config.toml
rotation_deg = 5
norm = "groupnorm"
weight_standardization = true
pixel_unshuffle = 2
final_lr_fraction = 0
weight_decay = 0.0
Rows from block 11 of a small segmentation model, named by matrix and row number. Rows with one number belong to one channel. Each number is 128 + 24 x the weight over its row's rms, rounded and kept within 0 to 255. All counts start at 0.
Before each channel's rows are labels from the 100 images, of 14976, where the channel reaches its highest value: "lies over" is the class under the peak; "responds to" is what is common among them. Only what is clearly more common there than usual is listed. The data: rendered dice on a table. In brackets: how many of the 100, against the usual share in percent.
# convs0: first 3x3 conv (model.decb.1.1.convs.0.weight, 128x128x3x3, standardized in use, each kernel summed), inputs 64-127
# convs1: second 3x3 conv (model.decb.1.1.convs.1.weight, 128x128x3x3, standardized in use, transposed, each kernel summed), outputs 64-127

lies over: die with six on top (100 vs 2.5)
responds to: six on top (100 vs 29.6); total: 6 (94 vs 11.8); dice: one (94 vs 33)
convs0.15 [ 81 134 101 134 127 124 213 144 109 130 115 133 130 125 164 144 138 128  84 117 138 110 152 125  91 139 131  54 129 169 126 133 119 122 117 178  90 109 144 146 122 122 106 158 137 128  92 143 146 137  85 157 176 104 134 110 130 126  74 112 165 142 130 125]
convs1.15 [140 121 126  98 117 158 194 102 111 135 103  76 170 106  84 149 147 108 178 135  87 151 136 120 101 122 135 175 133 128 136 137 160 143 112  99 123 147 161 125 124 117 134 215 181 140 167 119 136 172  91 120 149 156 175 103 152 125 123 117 145  92 101 123]

lies over: die with six on top (100 vs 2.5)
responds to: six on top (100 vs 29.6); total: 6 (86 vs 11.8); dice: one (86 vs 33)
convs0.73 [143 122 122 141 211 139 137 117 142 126 154 120 128 131 189  79 131 124 114 136 132 125 162 112 166 126 145  74 130 119  68 136 173 141 133 131 130  95 114 130 132 132 141 117 125 103 119  91 128 121  66 157 104 131 121 134 139 120 122 119 129 164 143 113]
convs1.73 [147 127 141 102 133  82 157 150 140 131 109 110 168 115  99 168  97  82 157 133 114 142 135 111 121 139 112 145 130 144 137 141 173 171 135 125 144 148 161  79 145  98 144 171 163 145 126 130 114 128 116 162 121 161 132  99 127 152 136 118 140 139 132 144]

lies over: die with four on top (78 vs 2.6)
responds to: dice: one (93 vs 33); four on top (78 vs 30.2); total: 4 (71 vs 9.4)
convs0.16 [ 91 124 125 128 141 159  94 117 116 127 149 140 134 109  80 106 154 142 136 106 132 117 138 109 105 145 138 171 128 146 109 113 108 135  87  92 127  96 130 165 129 148 120 128 132 142 136 186 134 142 151 160 140 111 137 146  97 124 121 138 139 147  99 105]
convs1.16 [153 136 190 180 120 165 124 116 129 135 155 115 138 153 141 102 132 144 117 103 122 115 145 171 102 176 196 156 152 117 156 116 155 151  86 130 138 128 140 114 145  99 103 121 145 125 131 129 104 152 100 151 108  94 126 165 155  98 148  98 103 136 102  99]

lies over: die with three on top (75 vs 2.5)
responds to: dice: one (99 vs 33); three on top (75 vs 29.4); total: 3 (74 vs 7.5)
convs0.101 [146 156 117 139 111 187 122 154 125 127 112 164 116 139 102 144 107 142 154 131 147 120 123 109  99 150 130 132 126  89  89  97 131 148 111 105 118  98 131  99 127 130 167 143 116 130 129 125 117 134 122 119 182 120 174  95  99 109 117 136 126 154 132 119]
convs1.101 [144 102  92 129 146 124  98 155 129 156 131 141 150  69 138 149 171 139 121 129 146 131 130 134 142  51 116 123  90  92 110  64 111  93 107 128 165 142 119 115  84 130 158 122 126 125 109 141 161 163 138 115 170 166 147 114 129 137 116 146 136  98 144 131]

lies over: die with three on top (50 vs 2.5); die with four on top (34 vs 2.6)
responds to: dice: one (84 vs 33); total: 3 (42 vs 7.5); total: 4 (32 vs 9.4)
convs0.70 [128  85 127 125 149 121 118 142 149 142 106  89 124 134 116 163  78 123 109  96 163 111 132 109 132  93 111 102  97 133 130 125 111 138 113 158  91 124 152 117 156 133  88 173  97 140 167 121 156 162 124 141 164 140 156 169 148 150 137 145  94 171 143 111]
convs1.70 [127 118  85 131 122 152  92 134 103  86 194 106 117  98 119 128 166 157 110 155 137 122  98 152  98 162 130 164 136  99 111 150 101 140 143 102  94 115 142 134 107 130 105 131 144 110 176 121 144 145 124 150 153 152 146 134 153 123 170 122  95 109 108 118]

lies over: die with three on top (100 vs 2.5)
responds to: three on top (100 vs 29.4); total: 3 (90 vs 7.5); dice: one (90 vs 33)
convs0.92 [ 94 160 115 165 136 156 110 101 134 132 138 118 108 111  83 141 130 127 159 148 115 120 123 116  99 158 152 145 136 149  98 114 132 116 158 102 150 124 115 117 123 122 127 103 156 166 177 120 119 119 124 181 110 129 135 142 152 132 162 151 116  86  98 120]
convs1.92 [107 137 117 116 162 151 101 123 121 148 128 129 107 119 139 119 141 128  94 151 111 137 117 145 116 132 115 134 120 127 133 122  87 139 144 131 119 143 120 138 181 134 172  95 112 135 124 134 103  94 132 176 133 102 122 124  98 157 142 139 119 144  97  95]

lies over: die with three on top (76 vs 2.5)
responds to: dice: one (86 vs 33); three on top (76 vs 29.4); total: 3 (62 vs 7.5)
convs0.107 [147 179 127 117 115 102 156 107 148 160 128 130 138 157 128 110 116 151 160 129 119 148 112  90  87 150  93 136 103 106 132 123 135 156  80 129 109 118 111 141 140  79 136 138 122 131 119 171  93 128 168 117 145 152  85 135 122 167 122 132 164  66 127 122]
convs1.107 [147 110  93  94 168 122 118 131 181 151 123 104 137 120 131 147 145 142 118 134 133 140 140 123 135 102 103 142 111 104 140 113 140 160  71 173 115 150 136 130 117 102 144 132 120 127 112 174 113 111 110 144 122  89  87 113  78 128 144 137 140 107 104 119]

lies over: die with four on top (87 vs 2.6)
responds to: four on top (87 vs 30.2); dice: one (76 vs 33); total: 4 (64 vs 9.4)
convs0.26 [127  42 138 150 143  95 124 179 197 147 131 111 144 141  93 148  86 113 123 132 145 119 120 140  98  78  93 138 134 104 159 148  91 122 104 155 118 141 140  77 155 144 137 144  96 141 143 120 120 117 142 135 157 137 129  93 153 149  92 132 106  92 141 124]
convs1.26 [109 145 131 128  81 127 113 124  94  78 153 151 103  97 114 123 106 136 137 168 137 101 107 117  87 141 133 131 169  96 103 134  89 121 123  97  98 104 126 135 130 120  75 126 104 116 139 110 132 126 153 183 158 179 156 131 137 146 125 149 151 152 114 130]

lies over: die with three on top (63 vs 2.5); die with five on top (37 vs 2.6)
responds to: dice: one (95 vs 33); three on top (63 vs 29.4); total: 3 (58 vs 7.5); total: 5 (38 vs 9.7)
convs0.48 [150 149 132 154 115 111  91  78 152 133 161  89 125 147  84 111 116 145 173 104 134 128 132 172 140  98 101  99 137 112  97 163 103 101 108 119 104  65 134 104 142 110 141 178 121 134 132 132 159 155 115 112  87 146 113 173 122 117 138 114 101 140 129 121]
convs1.48 [171  97  87 177 141 119 104 152 132 151 107 111 182 117  93 139 160 140  99 134 137 114 154 118 160  80 126 109 113 115 119  70 146 109 111 120 137 169  96 100 114 147 128 113 138 106 114 149 189 172 133  98 149 141 114 160 141 157 121 111 113 115  97 168]

lies over: die with six on top (100 vs 2.5)
responds to: six on top (100 vs 29.6); total: 6 (75 vs 11.8); dice: one (75 vs 33)
convs0.30 [103 127 127 119  70 106 199 118 100 118  91 167 111 127 114 159 113 125 121 130 147 128 135 119 123 110 124 122 129 118 116 134  78  99 153 161 115 110 132 100 126 133  76 167 135 136 157 134 155 153 103 156 130 123 106 161 134 161 107 120 177  90  96 127]
convs1.30 [153 113 137 143 127 135 211 118  98 124 104 132 183  92  88 140 122 116 160 155 129 109 133 136 131 114 102 145 146 159 119 130 146 129 161 122 135 133 179 115 130 135 114 143 180 150 120 149 156 128 100 144 123 158 170 131 120 118 112 136 141 161  97 156]

lies over: die with three on top (37 vs 2.5); die with six on top (35 vs 2.5)
responds to: dice: one (86 vs 33); total: 3 (32 vs 7.5); total: 6 (29 vs 11.8)
convs0.123 [108 151 144 125  78 137 145 124 113 135 143 109 154 126 113 165 131 124 133 100  98 148  85 154 145  90 117 132 100 153 168 108 119 105 134 186 100 143 129  92 125 132  90 132 138 102 113 144 180 102  77 140  57 126 140 147 133 140  79 112  94  97 139 159]
convs1.123 [174 118 111 111 154 110 133 116 149 128 103 156 140  94 129 165 164 139 105 118 150 136 114 121 165  83 110 158 104 102 117  94 105 109 110 130 105 139 136 126  78 124 149 125 114 115 116 185 186 119 115  88 157 117 109 118 112 158 101 111 106 136 129 137]

lies over: die with four on top (32 vs 2.6); die with two on top (31 vs 2.5)
responds to: dice: one (90 vs 33); total: 4 (29 vs 9.4); total: 2 (26 vs 6.3)
convs0.88 [129 119 143 145 141 109  57 124 130 128 149 105 137 123 115  91 127 137 110 141 158 124 136 131 132 122 103 149 113 116 114 157 129 109 187 128 105 120 117 112 121 147 113 129 127 161 144 132 102 137  97 147 118 111 139 214 158 117 136  96 110 119 155 133]
convs1.88 [ 96 159 136 164 129 134 117 119 113 100 162  78  92 144 136 143 149 126 148 147 144 134 186 116 106 118 134  92 136 130 163 138 106 105 114 129 110 104 131  99 130 138 104 136  95 157 137 104 132  93 101 144 126 113 137 183 135 126 115 123 119 168 144 119]

lies over: die with six on top (99 vs 2.5)
responds to: six on top (99 vs 29.6); dice: one (91 vs 33); total: 6 (90 vs 11.8)
convs0.22 [119  96  95 115 113  97 101 125 101 148 125 155 120 138  99 151 107 153 113 140 141 122 109  91 126 103 129 165 111  87 170 121 154  89  71 111 159 127 123  60 130 146  87 141 154 147 146 114 128 133 129 127 148 142 153 161 121 147 130 147 150 102 121 168]
convs1.22 [122 157 134 130 155  86 164 140 134 132  92 125 168 127 116 141  84  84 170 146  97 128 107 150 150 127 147 117 129 129 146 134 161 138 167 107 122 125 150 130 118 122 142  98 131 137 120 118  90  70 122 112 113 144 105 129 137 143 131 101 141 156 131 137]

lies over: die with two on top (49 vs 2.5); die with three on top (35 vs 2.5)
responds to: dice: one (84 vs 33); total: 2 (40 vs 6.3); total: 3 (30 vs 7.5)
convs0.111 [124  83 145 108 122 150 119  74  98 153 109 115 139 120 153 130  77 139 105 142 149 132 134 125 170 113 139 102 112 141 134 137 173 118 139 131  79 115 123 133 123 149  98 117  79 123 112 144 151 174 133  88 132 109 114 138 128 124 135 144  88 135 123 118]
convs1.111 [126 121 143 129 156 155 122 136 101 149 132 137 108 129 149 176 182 141 135 118 119 167 112 123 136 106  90 144 144 118  81 133 116 107 122 107 130 158 107 122 121 145 121 106 168 116 140 169 136 116 168 115 132  87  97 118 120  98 117 140 121 123 134 108]

lies over: die with three on top (53 vs 2.5); die with two on top (47 vs 2.5)
responds to: dice: one (91 vs 33); total: 3 (51 vs 7.5); total: 2 (42 vs 6.3)
convs0.80 [141 112 110 123  90 123  94 127 164 127 142 125 114 136 106 144 119 151 118 146 132 127 124 153 120  92 104 129 116 147 145 157  64 146 141 153  90 135 117 111 164 140 135 134 108 101 133 119 138 157 121 152 106 160 138  37 144 132 137 156  68 151 130 148]
convs1.80 [ 90 136 149 148 133 155 136 151 145 127 134 104  92 145 122 117 150 181 171 145 127 149 134 128 111  92 105 121 110 166 151 135 137 166 113 130 103 139 145 121 150 138 118  91 126 111 175 127 136 114  94 134  97  95  90 125 190 135 151 113  85 141 134 111]

lies over: die with four on top (90 vs 2.6)
responds to: four on top (90 vs 30.2); dice: one (65 vs 33); total: 4 (58 vs 9.4)
convs0.27 [148 129  96 113 155 134 108 154 136 147 131 128 141 142 136 161 129 162 134 117 141 146 140 116 112 112 138  84 104 104 116 146 123 110  97 149  88 133 129 119 167 111  88 113 129  91 134 111 130 102  98 126 106  97 159 192 159 119 100 126 116 169 124  97]
convs1.27 [143 177 115 170 133 126 134 131 110  81 193 146  99 116 140 120 168 164  66 128 135 109 134 136 106  86 127 116 139 126 116 152  86  92 133 133 105 157 126 106 103 110 108 168 109 136 145  94 164 164 120 135 137 132 143 132 146 139 111 137  99 127 135 106]

lies over: die with six on top (81 vs 2.5)
responds to: dice: one (91 vs 33); six on top (81 vs 29.6); total: 6 (72 vs 11.8)
convs0.120 [134 128 117 101 100 122 151 160 110 144 100 117 135 144 113 159 152 149 132 139 144 136 152 111 167 102 119 117 134 119 164 140 105 100 143 145  97 113 139 116 143 175 120 146 133 141 159  74 120 122  71 119 125 103 127 132 149 126  96 153  81 114 145 152]
convs1.120 [119 126 142 143 114 116 169 104 119 126 134  98 113 139 137 116 169  84 151  86 156 155 121 156 116 185 143 134 110 166 147 180 164 149 163  97 132 124 127 158 157  94 117 144 159 147 156 103 126 148 140 116 100 114 137 107 114 100 131 108 117 124 144 109]

lies over: die with four on top (91 vs 2.6)
responds to: four on top (96 vs 30.2); dice: one (90 vs 33); total: 4 (86 vs 9.4)
convs0.58 [118 103 125 137 145 163 110  92 146 149 154 116 116 132  95  80 128 150 105 132 144 114 149 141 175 112 128  80 112 122 149 132  68 136  80 106 136 130 120 125 153 140 169  95 116 144  95 143 133 136 107 133 113 168 122 154 135 120 109 123 152 101 122 144]
convs1.58 [ 73 169 147 152 108  98 122 125 121 119 111 101  94 185 137  97 117 136 159 143 113 165 188 108 148 125 125 108 124 187 144 145 113 148 129 133 148 102 166 126 161 138 133 123 110 139 150  63 105 109 118 121  86 106 126 150  89 109 116 128 169 142 153 127]

lies over: die with six on top (81 vs 2.5)
responds to: dice: one (96 vs 33); six on top (81 vs 29.6); total: 6 (77 vs 11.8)
convs0.89 [132 138 148 122  92 121 109 132 166 123 138 143 129 137  54 177  83 131 135 142 149 115  96 113 125 137 123 127 131 128 118 136 115 130 111 108  97 175 142 109 148 157 116 114 131 145 156 100 108 171 112 125  74 115 133 154 158 124 166 155 116 142 119 151]
convs1.89 [ 93  99 102 120 140 154  97 138 133 107 130 100 165 108  86 135 149 126 167 177 134 120  80 126 108 131 109 130 133 118 139 150 140 132 143 131 104 119 147  87 136 143 120  56 189 109 121 132 137 172 140 167 136 173 135 168 165 137 173 121 111 117  96 130]